python train.py --encoder_fused_qkv=true --encoder_patch_size=[4, 4] --beta2=0.99
Rows from block 3 of the image encoder of a small contrastive image-text model, named by matrix and row number. Rows with one number belong to one neuron. Each number is 200 + 40 x the weight over its row's rms, rounded and kept within 0 to 999. All counts start at 0.
After each neuron's rows are labels from the 100 images, of 14848, where the neuron reaches its highest value: "colour at peak" is the nearest of a few named colours to the mean colour under the peak; "strongest on" is what is common among them. Only what is clearly more common there than usual is listed. The data: procedural textures in two colours, tilted and lit. In brackets: how many of the 100.
# fc1: MLP up (encoder.blocks.3.mlp.fc1.weight, 288x96), inputs 0-95
# fc2: MLP down (encoder.blocks.3.mlp.fc2.weight, 96x288, transposed), outputs 0-95

fc1.173,228,150,180,213,178,205,268,234,158,214,165,199,108,263,188,248,194,242,210,193,249,132,201,159,194,137,272,116,258,205,191,211,257,160,222,319,195,187,266,154,189,168,231,171,220,195,197,164,209,228,171,228,218,147,153,142,167,218,259,191,154,220,199,217,164,251,169,163,215,194,208,185,218,241,116,192,200,228,182,277,243,184,226,196,222,147,219,177,117,163,231,167,161,242,239,206
fc2.173,189,148,260,186,178,146,232,196,224,156,208,229,145,245,181,210,186,155,252,232,223,243,192,194,262,119,192,127,237,232,206,144,233,232,230,202,261,246,202,202,227,226,223,116,245,256,248,157,110,215,239,197,233,251,111,181,232,236,224,216,121,181,185,195,190,264,159,232,159,137,197,206,181,204,209,211,199,230,179,173,246,236,264,153,183,228,181,128,226,183,181,186,269,245,159,261
colour at peak: yellow (72)
strongest on: yellow (81); white (78); ground colour: yellow (67); pattern colour: white (53)

fc1.205,225,235,263,152,174,178,125,179,217,190,205,152,198,227,227,185,266,204,185,196,166,179,145,175,152,224,206,232,278,250,161,184,193,196,197,185,245,202,166,194,226,221,218,258,202,238,257,113,195,236,247,151,197,208,284,123,180,143,239,187,126,208,156,170,235,195,164,199,210,160,167,249,202,200,256,147,141,279,169,178,164,276,141,208,227,220,125,243,151,131,166,215,201,202,255,229
fc2.205,126,162,237,192,178,173,187,174,173,194,231,270,297,173,188,208,237,288,221,183,188,270,220,248,176,216,253,174,189,216,135,160,112,168,218,171,250,144,190,221,242,203,245,224,201,145,234,214,217,202,251,173,206,210,234,280,231,130,123,174,177,172,187,218,221,158,193,237,179,206,189,193,196,222,193,280,111,175,157,181,135,197,115,203,209,138,231,187,196,247,196,165,131,194,198,226
colour at peak: brown (56)
strongest on: black (40); pattern colour: black (27)

fc1.256,198,224,164,240,193,221,190,223,155,173,206,171,165,193,195,255,203,138,161,216,234,212,239,158,132,186,272,227,223,206,131,203,200,185,166,192,192,126,202,175,205,259,144,284,298,241,261,178,285,209,213,148,183,214,269,216,159,218,168,156,155,194,168,253,172,254,227,173,180,224,168,205,226,204,243,191,167,292,186,233,201,138,194,237,237,237,101,234,177,163,122,241,202,170,212,226
fc2.256,170,226,192,215,177,186,171,208,199,178,216,193,254,170,222,160,227,147,245,200,260,239,156,192,160,219,189,196,231,248,253,145,223,141,203,228,243,190,229,190,244,185,155,236,168,274,288,132,149,191,180,207,179,233,209,178,209,141,241,187,214,147,247,289,227,254,232,138,181,251,162,132,164,143,194,183,127,229,182,257,197,215,77,185,257,174,187,228,209,227,208,161,234,134,143,192
colour at peak: brown (82)
strongest on: brown (67); ground colour: brown (44); pink (37)

fc1.274,119,237,219,178,220,194,177,208,233,245,160,170,231,242,279,153,235,254,213,219,120,181,230,163,229,196,199,174,127,203,157,190,191,279,191,150,148,222,276,143,200,138,146,125,293,212,189,229,216,181,165,251,217,215,143,177,247,218,250,187,247,170,223,182,133,238,146,164,217,191,187,216,253,140,223,274,220,154,153,230,227,193,222,215,227,175,168,157,188,173,210,193,184,278,216,231
fc2.274,196,225,213,212,168,248,228,252,239,247,144,280,243,143,202,203,150,208,209,211,204,255,244,231,140,177,153,192,94,265,240,138,204,249,258,233,229,174,272,226,170,229,153,162,172,136,162,175,122,165,163,176,209,248,177,156,205,155,145,220,238,194,127,187,167,252,173,180,201,253,173,253,200,133,159,230,191,231,249,227,253,165,194,221,210,216,172,281,209,178,197,216,243,216,205,173
colour at peak: cyan (48); green (29)
strongest on: teal (72); pattern colour: teal (59); green (47); spiral (27)

fc1.57,212,173,209,267,254,205,138,186,203,257,215,169,199,204,257,202,243,191,151,260,246,165,246,217,170,228,167,241,161,187,217,199,174,128,196,163,197,235,142,218,164,145,187,175,218,210,224,204,262,175,189,248,120,253,233,232,218,154,198,255,167,202,238,178,228,305,290,156,204,226,171,115,274,229,179,180,249,229,256,198,232,264,213,230,228,170,200,249,221,275,228,205,216,203,278,173
fc2.57,193,219,162,195,227,170,213,134,196,251,188,174,241,223,210,153,212,234,195,110,209,141,189,185,186,134,250,264,140,177,144,245,192,161,139,154,200,194,213,210,187,144,204,143,174,171,119,109,219,223,193,200,149,219,167,153,123,249,229,257,176,263,201,272,168,228,246,249,191,199,193,218,169,186,229,259,232,184,185,256,165,238,222,253,232,217,191,191,125,207,262,138,217,147,252,227
colour at peak: brown (43); black (35)
strongest on: black (93); pattern colour: black (48); ground colour: black (45)

fc1.179,165,221,153,182,165,189,220,222,176,230,162,287,237,268,270,221,199,273,194,200,165,186,141,212,259,259,200,175,228,151,198,239,191,219,237,251,210,140,223,178,180,284,225,156,165,126,163,229,207,196,217,222,195,268,262,170,160,173,165,261,225,245,228,218,247,206,244,145,223,179,208,153,252,140,169,102,201,247,248,197,148,223,262,234,137,228,148,195,241,215,176,174,199,194,233,242
fc2.179,154,222,250,152,254,197,163,211,158,260,141,264,185,258,237,176,159,213,155,190,213,218,183,195,239,209,164,214,127,188,251,180,248,182,271,224,212,182,233,193,128,131,170,193,208,219,147,232,204,223,182,269,183,192,277,201,132,164,232,218,99,185,163,172,211,177,262,235,223,119,181,235,181,171,170,142,161,201,247,266,231,255,284,217,182,237,207,217,142,206,241,221,251,186,177,209
colour at peak: green (55)
strongest on: green (56); blue (53); ground colour: blue (44); pattern colour: green (42)

fc1.132,258,264,274,174,252,266,217,176,159,199,251,175,237,250,248,208,174,250,226,197,223,184,186,282,238,170,195,178,187,230,148,153,263,264,223,138,193,184,141,267,203,191,192,225,145,196,174,164,203,199,261,148,229,166,147,230,215,134,177,211,218,197,238,180,214,179,136,204,176,230,228,171,164,156,247,159,190,152,142,190,208,231,150,282,204,124,213,182,184,161,159,157,278,139,229,239
fc2.132,220,196,243,188,239,140,213,197,158,233,223,180,162,269,163,195,196,143,149,212,174,138,241,196,262,213,180,207,236,178,232,281,217,177,161,176,221,139,195,241,211,269,242,241,136,169,241,220,201,185,200,166,154,217,166,153,183,148,254,208,255,193,162,257,222,241,180,273,223,201,246,243,165,223,233,243,207,240,190,180,256,120,119,192,259,97,168,156,214,176,209,217,245,131,152,172
colour at peak: purple (39); pink (35)
strongest on: purple (66); ground colour: purple (44); camouflage (35); mosaic (28)

fc1.154,189,231,153,256,171,263,209,213,227,188,193,188,204,155,252,266,185,187,155,151,177,148,163,258,282,158,286,135,192,161,190,194,213,219,257,198,148,175,267,215,192,200,208,194,167,235,211,130,138,148,175,157,199,204,190,178,186,169,192,225,219,195,296,188,255,277,211,208,260,174,263,176,267,182,227,262,185,173,258,278,153,214,218,201,212,216,222,165,126,154,224,144,166,231,172,203
fc2.154,188,162,233,200,184,216,266,194,251,250,157,234,185,184,172,260,209,235,208,193,217,144,164,181,281,220,196,217,240,237,212,302,254,259,245,169,213,143,198,207,132,185,202,173,264,204,167,145,244,165,199,216,141,226,216,218,240,275,264,259,171,189,241,132,219,217,167,143,199,208,167,184,258,260,260,225,237,218,160,124,273,182,196,185,175,266,150,158,190,234,139,207,202,187,166,224
colour at peak: yellow (37); white (33)
strongest on: yellow (52); orange (49); white (46); pattern colour: yellow (38)

fc1.282,196,223,216,158,241,211,239,243,223,137,147,246,149,216,200,193,174,195,157,106,206,269,183,242,146,174,183,149,223,247,158,149,226,208,281,248,216,202,173,208,198,182,143,265,291,129,254,241,222,252,232,167,200,163,194,149,210,208,219,182,249,235,154,227,181,142,165,186,209,240,236,230,146,210,180,224,242,197,187,148,212,248,167,279,199,235,136,238,225,165,174,158,230,285,151,199
fc2.282,215,231,242,220,148,175,166,212,162,157,219,216,208,243,151,114,155,279,165,230,231,290,168,243,226,186,161,202,191,151,211,174,159,175,163,194,224,133,212,191,211,225,213,152,158,138,262,247,156,165,200,228,236,147,156,190,207,224,117,165,188,175,197,199,222,210,237,158,260,187,160,161,233,195,205,278,202,189,161,264,168,218,203,219,157,201,232,270,236,126,179,158,149,167,300,148
colour at peak: yellow (61); white (26)
strongest on: yellow (63); ground colour: yellow (56); pattern colour: purple (33); pattern colour: grey (31)

fc1.107,193,156,166,147,193,255,243,192,202,199,246,252,149,264,167,126,249,244,210,193,248,255,142,240,246,164,203,228,170,225,108,178,168,171,200,162,243,203,200,133,226,189,210,171,162,135,137,249,166,252,217,214,143,201,168,207,219,218,220,247,204,198,255,131,199,183,160,161,196,180,288,212,185,194,219,231,192,135,234,168,169,265,130,192,186,184,131,164,228,251,226,194,211,132,246,265
fc2.107,250,217,106,204,265,246,131,156,174,142,202,222,217,146,222,144,174,163,168,230,146,233,210,144,222,285,198,183,184,182,145,234,138,231,130,163,185,241,162,201,234,197,151,189,235,175,226,144,187,225,161,244,182,160,238,216,192,161,225,218,249,225,146,193,249,207,167,262,144,204,265,119,179,168,206,170,205,248,233,227,141,149,227,237,137,207,148,201,185,207,210,147,228,249,229,262
colour at peak: purple (94)
strongest on: purple (96); ground colour: purple (87); green (49); pattern colour: green (41)

fc1.140,211,137,204,225,224,218,195,224,245,254,164,184,148,164,212,194,239,151,227,200,276,253,163,165,172,233,248,163,223,199,224,177,227,183,204,231,194,194,185,184,207,232,156,182,237,278,227,267,195,274,216,189,146,230,232,242,168,181,195,227,190,269,212,180,169,193,257,145,204,233,178,235,256,189,136,133,208,245,239,197,152,228,240,278,186,242,78,321,199,221,169,201,161,168,235,247
fc2.140,257,206,160,150,110,171,253,225,274,213,193,250,153,235,184,254,255,205,153,152,222,269,204,160,142,225,243,202,257,262,190,203,219,119,225,206,178,227,182,166,276,163,247,199,153,234,221,230,230,191,234,220,123,171,164,229,147,127,198,221,147,186,267,191,182,250,178,217,257,236,193,184,223,179,208,233,118,114,194,178,198,262,182,185,266,177,175,239,196,175,188,209,174,174,224,200
colour at peak: black (93)
strongest on: black (96); ground colour: black (78); purple (55); pattern colour: purple (40)

fc1.149,167,171,183,189,204,235,192,132,230,235,201,178,228,145,136,148,252,151,147,221,178,152,200,217,163,260,232,279,219,207,147,179,163,215,202,144,198,203,237,168,180,261,249,247,257,293,220,174,326,172,191,175,251,246,174,250,220,156,229,157,177,222,241,200,186,162,257,196,238,213,190,199,206,203,190,163,198,192,183,135,183,169,127,203,257,257,120,184,198,158,247,218,160,216,134,192
fc2.149,184,202,143,237,119,220,204,171,142,243,148,183,192,217,202,225,219,217,207,211,208,152,198,270,139,149,272,209,155,196,288,216,226,151,172,150,229,139,245,256,226,290,151,253,185,215,177,192,176,225,241,236,184,261,215,166,194,149,207,196,203,188,166,169,276,206,224,253,217,261,189,198,177,222,168,137,192,243,188,216,146,211,172,257,164,253,239,212,156,201,278,133,178,258,165,267
colour at peak: grey (63)
strongest on: black (75); pattern colour: black (40); pink (38); ground colour: black (35)

fc1.13,245,220,265,202,293,274,236,191,178,146,254,252,220,209,253,170,244,175,251,254,237,224,214,178,252,195,209,229,204,170,177,216,149,173,220,172,148,184,153,177,178,151,212,135,250,248,212,301,198,244,159,202,224,138,245,158,220,142,148,149,225,157,210,240,174,210,259,228,174,217,186,128,171,154,182,231,277,214,187,172,170,273,190,161,228,200,187,214,269,190,146,153,172,172,175,181
fc2.13,160,238,151,185,182,191,186,236,170,174,190,150,213,224,221,192,227,218,166,252,173,272,129,145,221,186,198,195,237,118,132,196,225,248,216,255,172,130,138,236,189,188,251,149,124,184,272,155,174,260,226,274,219,197,165,166,183,192,249,134,183,216,196,163,249,230,245,146,201,218,173,244,132,267,185,236,129,200,233,218,242,211,191,179,260,193,234,156,220,160,202,191,241,137,265,169
colour at peak: purple (33)
strongest on: purple (51); blue (47); ground colour: purple (34); pattern colour: blue (32)

fc1.172,224,202,155,190,218,223,233,141,253,180,216,237,208,165,183,152,229,239,258,213,182,245,246,170,192,219,144,247,214,245,161,257,213,135,192,223,250,245,188,139,147,180,165,192,248,98,232,212,220,220,196,160,249,174,139,195,152,204,136,183,166,157,209,247,203,185,214,137,249,131,211,120,262,171,227,216,229,218,206,170,236,291,208,221,147,243,139,235,250,240,191,268,190,167,134,202
fc2.172,247,239,273,238,206,173,130,172,238,271,225,271,222,199,235,213,217,154,149,258,145,207,153,165,155,206,226,196,183,189,229,184,177,247,241,160,213,182,269,228,241,186,271,159,192,193,220,211,190,158,149,198,175,160,218,199,243,256,223,250,231,216,149,278,202,151,234,135,256,107,189,193,155,223,267,244,273,177,245,222,221,220,206,117,157,141,189,212,185,171,245,249,198,184,216,223
colour at peak: blue (31)
strongest on: purple (52); blue (45); pattern colour: purple (42); pattern colour: blue (27)

fc1.46,150,176,153,167,262,174,177,220,253,246,212,159,234,230,190,205,163,251,173,242,236,284,183,207,306,260,232,169,154,213,145,251,205,172,176,159,155,232,224,175,234,212,181,143,206,179,202,264,210,206,203,154,192,205,218,206,188,157,244,229,278,237,230,227,147,250,221,133,171,197,251,138,208,209,189,238,180,273,174,261,211,202,203,264,183,256,103,263,186,188,138,177,205,179,226,258
fc2.46,255,227,208,168,157,167,157,164,294,138,225,261,183,226,249,229,227,237,138,241,232,228,154,206,243,190,169,154,295,228,226,325,255,154,211,248,177,230,198,140,136,181,196,246,202,196,213,215,189,159,190,200,179,180,253,172,108,213,146,285,175,197,251,208,232,208,159,152,151,220,207,197,238,217,174,214,185,243,229,175,209,169,149,164,181,190,145,238,200,229,171,214,228,136,213,210
colour at peak: black (62)
strongest on: black (62); ground colour: black (53); grey (39); white (37)

fc1.83,191,207,254,193,162,240,238,193,279,222,163,264,145,141,272,210,226,233,191,217,139,153,102,248,180,214,171,148,247,234,192,208,166,191,259,239,264,254,216,245,165,176,223,241,213,217,161,255,179,210,138,108,170,256,221,230,186,151,211,207,196,269,241,216,239,165,139,174,259,204,164,182,194,203,250,178,198,219,234,194,205,241,222,182,192,118,209,206,217,252,286,187,220,270,193,198
fc2.83,224,165,173,168,139,266,206,261,240,210,189,247,151,274,205,169,242,248,136,186,207,238,108,200,229,203,207,190,201,215,240,220,175,166,130,140,195,266,199,264,201,137,151,243,138,151,254,154,283,141,173,254,145,201,205,222,155,156,235,209,177,229,221,161,163,212,192,176,238,192,240,186,185,222,140,258,171,232,155,231,120,225,204,196,169,233,191,245,262,232,157,236,163,191,221,218
colour at peak: yellow (98)
strongest on: yellow (100); ground colour: yellow (60); purple (50); pattern colour: yellow (40)

fc1.18,314,215,255,171,226,188,189,176,178,102,258,248,217,276,169,241,239,253,194,157,260,178,157,296,213,164,250,147,225,226,138,164,254,263,202,246,171,154,205,203,200,229,260,171,254,244,218,157,195,227,204,137,177,198,223,197,182,166,254,227,164,193,180,155,282,196,145,166,185,196,242,231,202,233,265,208,172,168,210,169,205,242,194,191,169,231,186,218,158,214,195,205,270,178,171,155
fc2.18,258,158,189,172,249,254,202,145,209,212,158,258,247,278,217,236,190,190,131,147,156,127,246,263,189,166,273,233,244,233,194,254,217,167,205,142,187,218,181,233,145,258,247,246,199,229,178,149,200,215,224,252,169,140,194,148,175,196,200,216,157,183,163,275,150,133,210,225,241,167,177,184,202,160,240,214,177,188,164,240,134,148,166,228,237,151,250,211,167,259,191,204,173,219,250,128
colour at peak: pink (43)
strongest on: purple (70); pink (54); pattern colour: purple (48); ground colour: pink (31)

fc1.254,266,165,229,251,142,184,223,142,193,158,181,170,165,231,165,191,240,238,134,130,190,188,110,222,176,185,232,251,234,209,167,209,158,224,176,112,222,162,277,175,239,213,171,203,187,245,173,232,292,148,192,195,245,178,150,250,214,174,264,242,187,190,191,249,185,217,229,196,233,264,204,186,173,278,242,195,191,171,156,209,147,141,186,195,196,258,138,232,169,119,195,179,204,208,115,222
fc2.254,151,200,251,124,208,231,241,266,233,161,164,261,146,213,211,181,144,220,259,137,234,150,163,225,251,157,157,116,212,195,241,203,236,191,178,237,251,241,267,251,155,260,187,195,173,231,173,179,188,237,241,262,170,174,227,260,203,154,195,239,257,120,183,216,251,244,171,178,244,266,157,213,148,223,241,177,153,148,153,182,193,266,192,187,165,244,167,177,231,182,231,206,182,204,176,257
colour at peak: grey (89)
strongest on: purple (87); grey (79); pattern colour: purple (64); ground colour: grey (51)

fc1.242,111,176,214,204,194,282,201,254,155,262,153,199,178,148,250,248,218,261,221,278,207,150,242,185,171,242,231,200,202,201,175,164,212,266,187,132,122,171,213,127,222,241,165,221,221,187,165,170,194,155,145,227,184,235,226,168,228,151,190,278,284,236,230,246,178,199,275,177,193,167,149,261,229,207,152,128,195,188,221,190,170,176,216,214,173,151,135,203,228,171,201,214,154,203,243,248
fc2.242,176,207,185,243,236,236,238,232,149,254,227,229,210,170,238,205,232,279,222,235,131,235,245,207,216,207,171,211,206,236,199,244,231,269,194,208,199,184,192,116,206,184,149,229,173,185,207,232,218,210,134,192,144,178,232,225,127,218,250,202,275,204,243,248,146,242,260,241,236,198,146,150,208,167,122,218,129,140,173,271,132,161,152,154,214,203,137,253,183,154,272,179,169,220,184,154
colour at peak: brown (47); red (42)
strongest on: yellow (53); brown (47); red (42); pattern colour: red (31)

fc1.137,230,189,220,290,265,194,146,203,234,183,265,137,236,152,261,180,192,207,204,130,148,166,168,182,233,169,277,151,217,224,223,157,218,176,200,215,154,220,171,241,192,206,197,245,200,259,186,185,243,142,160,204,217,174,143,232,242,137,173,123,305,212,130,241,268,164,236,165,189,250,202,206,162,162,234,137,216,226,245,170,179,166,139,208,216,150,187,150,181,194,246,244,163,193,159,203
fc2.137,207,263,269,234,145,158,231,177,195,251,189,261,216,245,165,241,207,201,200,171,158,141,206,192,231,172,233,208,185,201,278,220,172,251,216,211,173,144,253,248,196,187,299,152,172,136,174,198,252,158,220,210,162,194,147,194,193,164,176,155,160,140,177,216,266,125,211,262,194,223,157,256,242,200,219,165,189,263,188,139,171,147,164,189,220,150,282,161,153,224,188,288,200,208,157,224
colour at peak: grey (53)
strongest on: teal (43); orange (41); camouflage (38); plaid (28)

fc1.15,187,165,233,257,185,223,144,150,292,255,234,146,148,169,186,186,181,219,245,244,237,274,172,231,169,234,199,143,208,202,212,219,262,145,239,180,253,127,230,151,247,216,225,208,219,257,273,272,154,210,207,223,207,254,181,187,226,136,154,239,201,223,264,156,141,149,175,223,144,194,272,226,194,226,224,220,135,261,229,224,161,224,224,200,203,183,144,186,209,249,245,142,212,249,192,194
fc2.15,215,214,225,170,201,212,203,188,213,214,229,218,171,213,207,198,141,260,214,267,234,186,260,163,197,274,286,241,184,220,208,201,224,173,230,180,151,204,233,149,199,173,179,166,123,256,216,239,186,208,160,237,239,169,189,134,249,214,156,215,203,158,138,158,161,255,256,126,256,168,131,274,176,166,196,172,168,289,206,176,203,185,126,107,171,169,240,235,220,219,227,158,125,187,170,147
colour at peak: green (55); blue (26)
strongest on: teal (86); pattern colour: teal (45); black (42); ground colour: teal (41)

fc1.89,179,164,255,185,223,194,179,175,179,170,255,192,268,140,216,149,167,150,181,218,209,194,255,162,217,244,169,222,232,208,199,159,155,149,128,255,211,137,211,206,166,158,224,173,137,176,277,307,187,197,198,125,174,269,165,215,254,185,152,163,170,201,145,217,224,133,167,254,241,285,157,226,232,195,221,197,154,255,152,136,201,174,239,183,241,186,189,224,253,212,176,138,146,204,220,186
fc2.89,237,240,181,179,219,138,137,185,207,295,179,149,192,190,167,185,188,246,268,266,247,147,232,191,210,161,232,174,168,225,280,281,235,118,177,228,203,261,224,181,162,167,217,230,211,273,160,235,178,179,238,198,183,260,246,231,188,137,254,208,166,219,217,239,229,165,238,148,152,231,147,226,231,156,177,223,155,190,189,165,239,154,224,149,230,190,249,171,143,227,196,228,155,160,161,127
colour at peak: brown (72)
strongest on: black (93); ground colour: black (53); pattern colour: black (40)

fc1.159,201,190,234,164,203,159,216,186,173,231,225,176,206,132,188,224,225,154,262,274,190,275,246,199,214,168,254,215,166,201,123,193,167,193,176,210,197,238,231,122,194,184,168,240,180,284,216,215,207,272,181,210,154,231,253,235,190,193,178,200,292,220,229,165,124,274,212,236,186,229,144,225,183,193,256,121,163,271,190,175,196,152,155,272,202,193,178,232,126,169,122,243,250,165,210,210
fc2.159,202,222,129,235,149,124,217,193,180,141,229,196,123,196,172,177,262,285,173,234,221,232,206,228,222,240,185,223,270,191,177,169,155,161,212,307,243,193,246,210,266,239,200,189,176,209,214,166,228,185,232,139,139,198,256,216,228,157,233,217,186,217,239,176,192,259,215,196,190,235,245,166,191,224,166,190,143,177,144,238,183,259,97,232,179,214,160,273,195,150,229,162,225,142,162,150
colour at peak: brown (79)
strongest on: brown (74); yellow (64); ground colour: brown (50); pattern colour: yellow (43)

fc1.86,247,170,247,159,176,246,184,189,144,158,247,206,230,230,156,170,220,209,214,217,168,248,175,160,223,128,168,192,225,208,211,200,108,160,159,199,197,229,165,256,187,208,152,274,185,231,139,162,266,165,195,226,170,239,228,206,131,207,163,241,176,240,120,184,170,146,250,136,255,139,230,216,188,139,202,186,260,201,242,171,141,216,141,177,127,183,160,248,266,231,151,217,208,182,248,261
fc2.86,219,224,245,161,219,235,185,135,184,258,185,230,221,239,195,224,219,193,149,261,141,145,233,148,139,181,177,235,149,236,219,214,263,204,244,129,157,249,144,212,171,227,232,164,244,224,232,141,227,220,213,273,212,187,209,187,179,203,215,237,207,270,151,202,279,255,237,209,158,118,155,194,241,201,168,263,211,264,175,257,178,252,209,154,154,197,249,141,244,224,196,195,263,158,252,245
colour at peak: red (40)
strongest on: purple (97); ground colour: purple (81); red (47); pattern colour: red (40)

fc1.224,162,213,203,237,210,141,147,252,292,254,181,151,217,214,148,194,248,253,158,240,207,228,229,152,206,154,257,167,164,255,267,233,246,245,205,173,209,181,241,164,173,204,253,202,114,181,162,307,188,181,254,146,255,200,169,239,202,140,241,209,233,205,174,187,137,205,236,148,227,308,207,200,170,206,201,236,241,193,147,189,215,227,211,242,197,177,202,266,131,186,214,223,226,168,173,213
fc2.224,166,186,219,249,180,161,265,172,203,230,192,211,285,198,182,203,173,203,198,274,170,227,216,251,144,157,177,227,202,169,251,174,211,166,257,139,172,228,250,215,237,285,246,144,213,151,231,181,231,159,245,181,159,218,191,140,188,223,173,177,163,183,213,222,143,239,131,250,200,242,120,266,203,211,262,198,125,272,194,240,166,149,131,205,142,206,230,213,236,157,165,247,145,164,189,149
colour at peak: cyan (49)
strongest on: teal (85); blue (73); pattern colour: blue (61); ground colour: teal (58)

fc1.283,230,274,226,155,148,259,220,159,277,200,174,190,169,227,162,173,263,229,201,220,229,179,212,179,118,228,152,162,255,200,206,240,134,220,219,245,225,158,141,257,163,205,189,156,232,243,156,150,198,256,224,144,199,131,232,259,180,148,193,188,172,191,213,220,180,119,142,130,248,183,245,185,220,159,223,258,312,265,215,178,238,231,162,182,160,182,190,214,191,171,199,235,195,207,253,201
fc2.283,199,221,241,165,224,248,234,215,183,209,195,160,223,248,224,143,235,176,154,137,202,257,194,126,159,136,250,142,230,261,175,271,203,189,149,236,245,235,160,236,226,190,236,183,178,240,144,202,206,209,201,221,218,179,219,248,167,210,274,251,218,163,258,210,221,143,179,217,238,227,223,163,153,229,225,292,152,251,158,231,236,204,151,166,267,120,145,269,241,241,237,153,225,248,205,235
colour at peak: pink (42)
strongest on: purple (59); white (53); pattern colour: purple (31); ground colour: purple (28)

fc1.253,223,238,118,186,175,231,186,253,265,172,270,198,145,213,198,159,194,233,264,221,213,241,258,177,255,193,187,273,201,203,199,229,194,220,228,227,228,170,149,170,252,191,250,256,138,162,203,196,248,167,229,241,201,180,113,214,215,137,217,237,157,207,159,123,171,180,160,182,253,122,245,196,161,149,147,249,224,241,194,134,153,213,239,128,212,230,180,181,158,259,184,199,180,245,174,131
fc2.253,268,181,212,197,187,223,138,198,221,225,197,163,203,165,237,182,137,173,234,220,170,222,233,154,191,231,170,212,109,200,234,199,137,195,211,138,203,252,175,284,221,211,223,179,167,196,189,218,221,169,240,269,181,169,238,222,232,204,236,216,196,231,209,186,195,121,262,204,203,95,152,201,230,187,222,262,280,290,215,255,183,139,222,178,149,158,300,184,184,219,138,210,258,196,152,141
colour at peak: blue (43)
strongest on: purple (98); teal (80); pattern colour: purple (52); ground colour: purple (46)

fc1.188,140,224,145,208,181,190,195,193,222,156,170,215,182,199,147,135,212,179,176,218,235,254,174,203,184,212,168,280,198,208,188,251,139,166,228,229,215,237,166,161,200,259,154,247,214,203,243,269,158,286,223,203,226,208,213,267,266,199,126,231,135,194,231,148,201,193,204,121,194,253,197,232,228,287,152,229,208,193,170,164,189,234,262,179,212,242,164,220,154,207,238,130,171,269,269,117
fc2.188,135,186,272,239,236,162,261,204,183,240,118,233,224,232,134,194,133,160,167,167,203,153,183,202,238,130,208,248,260,249,170,183,248,235,209,198,235,196,211,157,180,177,214,179,186,130,173,233,201,245,215,194,174,143,183,218,195,253,194,158,192,259,266,200,198,183,247,108,232,159,125,248,241,253,157,239,179,213,184,235,232,169,233,167,180,268,200,248,194,189,170,223,222,303,258,188
colour at peak: black (44); green (31)
strongest on: black (86); ground colour: black (50); purple (43); pattern colour: black (36)

fc1.24,182,214,178,234,200,198,188,227,213,178,118,165,222,164,178,222,167,196,160,222,219,207,225,198,161,211,196,203,256,157,217,255,185,146,201,255,206,194,237,170,139,216,141,271,236,244,233,187,215,199,154,209,139,241,190,207,273,236,104,250,229,300,200,161,201,235,276,185,210,181,142,231,155,191,215,130,227,287,233,147,159,209,253,274,223,247,183,259,191,231,143,216,218,268,179,254
fc2.24,217,154,199,253,245,175,232,218,228,243,149,258,159,214,224,242,237,158,207,102,220,146,201,156,160,236,258,262,255,257,180,205,172,208,206,230,258,247,222,187,222,256,268,198,114,229,222,144,243,180,238,238,161,221,231,154,147,215,275,244,155,247,206,231,186,228,247,166,213,222,193,230,236,144,161,146,178,183,226,190,215,173,166,202,198,147,160,264,150,216,203,147,150,164,241,133
colour at peak: green (92)
strongest on: green (93); ground colour: green (59); white (46); pattern colour: green (34)